Rows from block 5, named by matrix and row number. Each number is 50 + 15 x the weight over its row's rms, rounded and kept within 0 to 99. All counts start at 0. After the name is the row's rms in percent of the matrix's.
# conv: pointwise conv (model.blocks.5.conv.weight, 384x384x1x1), inputs 0-54
conv.36 098:60 20 45 54 61 61 50 73 47 55 65 43 82 72 63 61 55 46 43 25 27 40 49 78 26 34 34 61 61 63 51 21 41 52 68 43 58 34 39 44 35 50 59 38 56 99 66 60 63 26 66 62 50 44 22
conv.37 097:38 50 54 70 71 41 33 44 41 46 54 56 37 66 41 40 68 71 52 54 64 53 67 35 64 46 39 45 57 61 38 52 53 26 47 30 33 58 36 78 55 49 58 75 50 65 53 47 48 39 69 74 42 79 46
conv.38 097:42 39 32 50 24 78 54 51 56 43 43 40 58 68 81 60 25 56 55 17 64 50 89 42 45 45 60 46 61 43 55 51 50 43 50 67 67 36 63 33 63 61 46 56 57 62 60 59 40 62 33 36 43 46 29
conv.39 101:52 58 47 71 71 59 90 40 24 45 40 50 29 48 48 64 39 55 53 79 59 36 49 71 43 45 65 23 59 43 36 66 45 47 38 35 69 53 55 38 57 61 46 30 65 62 48 50 77 38 50 30 37 66 37
conv.40 095:61 52 47 51 64 24 31 28 40 49 32 40 57 57 46 62 44 45 33 58 27 73 30 41 59 30 43 41 48 40 71 45 59 64 27 52 65 51 44 44 69 23 55 18 52 42 38 56 42 58 42 48 73 67 47
conv.41 100:49 37 54 42 35 34 72 38 39 38 42 78 52 38 47 25 38 31 57 65 57 56 84 28 71 33 55 50 45 50 71 60 59 59 62 66 45 57 40 40 42 57 33 48 79 59 51 42 28 71 49 82 52 36 56
conv.42 096:50 61 33 41 54 45 37 43 35 44 65 74 59 43 26 48 45 37 24 75 90 49 29 49 63 32 47 51 57 55 48 63 46 47 72 02 65 51 53 49 52 59 50 81 34 68 44 70 53 31 52 55 75 54 41
conv.43 104:43 52 10 30 29 49 47 62 37 57 27 36 45 60 35 41 60 60 47 44 35 45 65 39 56 63 30 45 56 56 61 60 23 60 77 20 59 58 45 40 54 40 51 61 48 50 54 47 46 22 95 59 63 40 40
conv.44 096:41 70 76 40 37 72 33 29 40 48 67 38 40 48 30 55 43 57 22 40 34 34 42 74 58 53 47 70 59 53 68 73 45 69 42 71 63 39 60 66 53 46 32 38 52 61 44 59 57 42 70 52 44 32 53
conv.45 097:26 41 40 46 47 36 50 52 75 31 56 53 70 68 47 42 71 64 69 49 18 53 62 54 50 18 46 57 83 39 86 59 54 48 34 69 16 45 69 47 46 30 68 68 27 69 51 36 39 64 67 58 53 37 47
conv.46 098:24 59 27 52 32 37 27 38 54 31 70 57 67 56 32 44 51 48 62 73 44 44 47 61 51 51 39 63 56 23 41 53 36 47 49 57 32 43 35 51 39 58 71 78 51 85 61 17 56 50 26 67 47 57 44
conv.47 100:35 53 12 54 45 56 36 47 40 58 66 68 41 58 47 72 48 54 48 48 77 58 45 52 66 69 42 68 58 75 35 39 34 58 32 51 45 59 55 65 52 27 45 22 39 49 44 52 43 48 58 36 58 80 57
conv.48 099:25 75 66 43 52 63 71 44 36 60 30 37 60 52 32 52 72 77 47 47 44 46 54 62 69 61 29 70 71 84 20 59 65 37 42 52 38 46 41 37 23 33 59 40 56 63 63 65 68 76 52 66 43 41 51
conv.49 100:46 50 79 39 66 44 80 68 23 29 37 95 68 51 59 45 38 58 49 52 52 55 52 64 31 68 57 45 41 46 63 49 43 56 49 50 81 28 71 12 58 36 54 48 41 36 62 53 65 46 47 92 45 37 40
conv.50 106:38 48 20 35 35 65 37 53 48 53 42 51 52 25 33 40 41 59 77 48 31 41 48 46 59 99 77 53 55 75 07 57 13 53 27 48 54 31 58 52 68 69 39 63 32 63 48 28 53 77 43 47 65 50 55
conv.51 101:50 77 41 43 67 31 41 38 47 48 53 27 59 51 52 52 75 62 61 54 65 18 45 45 42 71 48 30 51 45 83 37 40 57 67 45 64 45 47 66 51 27 38 51 37 58 48 47 54 62 52 14 46 60 44
conv.52 098:33 60 73 71 71 44 37 52 68 24 58 29 46 51 26 62 76 71 58 64 70 27 62 43 41 78 05 51 84 47 58 59 40 73 49 42 56 59 21 57 85 65 58 50 57 43 67 38 41 32 56 36 16 47 41
conv.53 099:42 64 61 47 65 53 61 81 28 57 32 50 56 43 71 64 29 42 57 46 35 35 29 41 72 62 57 58 37 61 44 56 45 44 62 42 45 62 53 54 71 76 15 85 77 54 65 27 56 69 39 70 48 49 45
conv.54 099:57 69 49 41 43 65 41 26 39 89 59 46 58 58 26 59 66 72 29 50 43 44 32 32 66 62 48 66 38 42 18 50 54 44 75 38 48 44 51 26 72 65 52 39 28 35 51 38 57 71 35 44 54 18 47
conv.55 098:45 52 67 27 46 56 37 64 16 49 62 20 59 58 43 51 64 98 49 42 68 52 53 25 47 67 66 46 31 76 33 28 48 65 34 41 65 57 17 39 59 59 54 42 45 49 67 34 37 42 52 49 47 75 42
conv.56 099:23 30 44 47 52 45 67 40 28 72 33 67 55 45 45 56 63 38 12 26 54 56 35 73 52 65 47 32 44 61 60 30 42 46 23 38 29 57 36 57 33 44 43 28 34 33 61 59 37 49 53 66 22 39 54
conv.57 099:42 53 58 46 14 57 68 73 55 53 57 70 56 40 40 45 62 52 41 44 41 66 29 43 58 48 29 19 72 52 64 58 52 34 32 42 54 77 74 58 19 81 71 34 42 56 47 69 48 48 48 52 68 55 68
conv.58 096:26 48 53 58 47 47 54 76 46 59 36 39 46 60 43 32 53 76 65 58 55 43 37 28 61 54 45 42 69 32 56 43 46 78 62 43 24 29 37 33 54 61 50 55 66 60 57 46 43 41 44 56 52 89 54
conv.59 097:76 83 28 64 64 45 40 60 54 44 56 60 55 18 30 36 37 39 46 40 50 47 48 31 43 74 48 33 55 47 42 72 64 71 48 53 49 53 50 54 44 36 23 48 50 45 61 68 16 60 39 56 59 59 32
conv.60 101:44 52 62 12 65 79 15 57 34 45 58 76 28 67 22 43 45 41 44 45 47 75 45 55 40 40 46 67 59 49 54 43 42 65 57 46 70 36 53 38 66 60 35 53 37 56 67 64 51 63 44 67 27 69 54
conv.61 097:47 59 63 45 69 60 30 43 43 32 44 65 39 37 47 33 51 59 25 65 41 73 35 58 77 67 72 70 47 34 53 41 53 36 67 51 53 73 46 43 51 65 39 31 37 53 51 61 36 51 45 55 65 38 55
conv.62 101:71 60 33 31 62 41 47 22 35 40 55 35 58 28 31 35 56 49 51 36 65 26 49 48 61 41 38 19 69 63 41 40 41 57 35 58 40 27 28 59 68 41 24 51 36 50 59 61 50 38 44 19 32 46 30
conv.63 099:50 59 31 43 44 78 47 17 54 47 52 51 60 35 68 42 37 56 62 35 22 33 54 56 43 32 24 58 50 47 47 53 70 30 51 50 51 76 55 53 48 62 53 39 63 71 64 66 75 49 53 52 73 39 43
conv.64 097:61 54 53 65 31 54 50 58 51 54 52 66 39 51 67 37 43 31 30 55 40 26 36 21 96 43 54 47 68 86 58 70 21 56 23 34 44 45 35 60 55 63 27 59 44 52 61 48 78 50 68 57 72 57 40
conv.65 111:35 34 57 67 18 19 56 59 23 55 33 46 42 40 76 50 38 53 38 65 24 42 42 60 42 55 57 52 55 37 62 63 59 41 36 15 70 59 53 31 53 76 57 49 24 60 60 25 82 54 38 46 62 45 41
conv.66 100:70 67 59 49 73 10 27 55 29 80 44 49 38 65 20 44 34 62 61 38 57 61 75 38 71 61 53 28 63 43 45 85 57 51 40 50 65 72 67 54 38 33 35 60 71 60 58 48 33 32 58 60 35 68 64
conv.67 097:26 41 23 46 38 60 54 40 42 51 61 11 67 78 52 69 36 43 55 51 60 82 31 53 51 67 56 52 48 12 02 76 22 48 59 46 31 47 30 60 49 61 51 18 49 59 60 54 39 63 57 37 57 37 39
conv.68 105:48 42 39 37 20 18 29 33 56 85 29 39 51 35 44 69 70 44 19 78 46 59 54 58 47 60 32 47 27 29 43 57 27 54 81 25 38 43 54 26 66 37 44 65 65 52 31 32 52 39 52 67 47 57 44
conv.69 099:52 19 47 47 38 38 58 59 68 48 69 50 63 11 53 26 61 39 51 70 35 32 53 64 53 67 27 48 48 49 43 39 72 57 58 47 84 38 69 57 59 53 44 51 42 70 37 30 88 57 74 47 55 44 58
conv.70 092:53 30 51 40 27 40 51 33 48 69 40 57 51 78 43 56 34 78 63 60 80 66 55 38 44 54 59 61 52 46 34 43 89 63 46 51 49 28 64 50 48 63 68 49 55 53 46 44 32 53 51 51 29 66 46
conv.71 103:46 16 49 63 34 67 57 51 54 45 65 46 57 53 46 46 60 66 63 49 49 31 48 35 41 51 86 38 51 45 61 55 42 51 49 46 63 49 44 26 56 99 62 47 37 69 95 40 49 49 40 35 70 63 49
conv.72 101:59 23 49 69 22 40 53 50 61 58 68 65 26 64 56 50 53 44 35 53 62 42 41 58 20 50 42 63 49 37 48 51 68 56 57 28 46 71 44 39 70 61 70 41 58 27 26 34 34 43 44 50 39 52 57
conv.73 099:58 40 43 71 42 59 36 43 46 55 72 57 21 43 59 50 31 50 48 57 39 46 40 27 61 55 61 64 53 36 45 56 45 60 44 52 65 45 74 61 36 31 45 32 34 44 50 54 71 46 73 30 75 30 49
conv.74 093:42 48 82 24 42 46 60 55 28 44 83 53 40 63 28 41 48 50 45 54 66 56 55 56 61 73 47 49 53 63 32 25 19 68 21 32 57 47 31 52 41 59 67 53 62 44 63 54 43 47 56 64 44 29 40
conv.75 099:36 28 53 67 51 50 33 57 43 42 42 45 65 48 61 53 61 60 63 50 70 80 44 63 28 53 29 63 58 79 38 45 52 71 38 62 60 64 46 49 30 39 45 31 23 27 41 51 52 64 62 43 51 50 57
conv.76 101:72 61 43 50 45 29 47 65 57 55 99 55 62 40 58 33 38 46 48 56 53 53 41 74 32 83 45 38 41 63 77 52 43 69 62 55 54 47 44 70 41 54 32 44 37 24 40 61 57 68 58 48 63 44 35
conv.77 102:49 20 35 26 38 39 76 72 55 54 40 49 83 44 50 55 57 86 46 47 51 47 45 44 67 37 67 38 54 44 58 38 33 25 53 41 83 59 60 50 38 29 42 57 27 39 31 52 44 62 45 73 64 49 63
conv.78 102:46 64 45 32 71 47 56 83 45 60 41 31 52 89 38 65 52 30 33 20 34 62 43 40 41 51 20 57 61 60 62 65 57 62 73 60 62 43 55 49 70 58 54 42 55 53 79 51 62 31 60 38 46 51 67
conv.79 107:49 93 36 55 75 41 54 58 38 45 42 46 46 40 71 23 50 33 58 37 73 45 62 52 67 23 46 30 52 28 34 63 29 49 79 52 48 38 34 47 69 56 49 51 26 96 49 32 49 21 44 52 44 43 38
conv.80 093:67 64 29 41 55 61 47 65 41 63 47 64 54 62 66 40 52 52 38 48 49 56 51 56 47 65 47 38 30 70 31 62 62 65 56 51 34 52 45 50 61 60 45 55 42 64 66 52 62 39 53 72 54 12 48
conv.81 104:54 45 21 57 43 74 74 45 66 40 50 60 57 59 42 39 38 37 54 49 58 61 62 47 61 61 31 14 49 75 62 73 60 37 59 65 51 52 60 40 41 38 40 80 45 38 60 47 60 29 47 64 45 50 29
conv.82 105:48 33 48 49 25 50 23 53 73 63 47 50 57 60 48 60 78 38 48 32 36 43 41 51 38 50 31 59 46 31 34 50 58 47 49 48 32 47 80 59 26 67 33 54 56 53 40 50 48 57 61 45 40 37 37
conv.83 101:52 49 48 55 66 35 66 57 22 50 48 68 68 48 75 24 53 34 55 45 74 45 39 61 42 44 74 46 66 28 57 69 34 48 25 62 67 48 59 36 76 39 64 49 49 32 60 50 32 64 36 44 30 44 58
conv.84 096:45 51 49 33 62 32 31 46 35 57 66 54 52 38 39 57 40 86 55 44 66 52 43 60 55 78 46 47 48 58 50 65 55 53 43 53 51 59 62 56 48 50 59 60 56 54 25 54 27 52 47 99 18 54 34
conv.85 102:54 51 37 40 70 47 37 47 44 47 53 56 46 24 63 27 69 26 11 73 33 52 47 50 58 69 66 60 55 36 56 63 46 20 49 54 45 53 37 51 50 19 60 51 29 67 41 58 46 23 60 40 56 76 47
conv.86 099:42 29 58 69 69 52 41 50 48 28 66 55 48 31 58 50 38 54 36 35 47 52 23 52 23 53 45 30 60 64 50 41 56 81 28 60 48 42 49 51 47 35 35 14 72 59 44 66 50 54 62 15 40 57 25
conv.87 099:45 61 69 32 45 75 51 39 36 53 37 20 47 52 34 46 39 52 50 47 56 45 65 59 30 35 73 51 69 45 49 68 52 39 66 54 62 55 68 51 30 27 67 31 17 51 50 45 22 38 44 39 47 39 54
conv.88 104:81 49 48 50 80 28 30 45 57 53 52 76 61 43 68 59 45 63 25 60 58 71 59 53 35 55 60 41 31 46 38 41 65 32 36 55 48 61 33 63 33 44 48 59 64 31 36 52 54 35 91 67 61 78 82
conv.89 101:57 47 24 59 39 52 39 86 44 30 60 46 49 57 56 43 61 41 79 41 50 59 40 57 30 44 24 54 40 39 62 65 59 50 32 74 53 54 60 53 48 48 84 53 46 64 49 70 44 29 48 46 47 48 62
conv.90 096:39 31 56 63 68 59 47 19 63 66 70 41 61 47 58 51 30 38 51 49 23 49 45 46 37 94 45 22 50 40 35 76 60 49 25 52 52 75 63 42 39 60 37 45 35 54 42 43 25 33 25 31 35 55 74
conv.91 103:49 47 71 33 31 56 57 52 51 59 38 34 41 44 20 64 58 52 59 55 23 48 26 50 64 00 58 56 42 41 43 50 74 66 54 81 67 53 26 10 37 50 38 50 16 69 47 32 46 54 73 47 50 72 24
conv.92 106:45 53 67 79 33 99 33 52 48 68 46 49 71 21 53 24 81 60 42 36 20 59 53 31 54 48 26 51 55 46 53 70 51 38 53 43 66 51 57 59 48 43 58 62 43 56 31 46 60 59 73 33 57 44 48
conv.93 105:53 24 74 64 31 65 28 53 49 67 32 52 57 51 50 45 51 92 46 58 42 46 32 54 91 45 61 50 48 58 37 52 43 36 60 00 41 32 54 39 71 36 50 49 49 41 38 51 37 12 35 59 44 85 69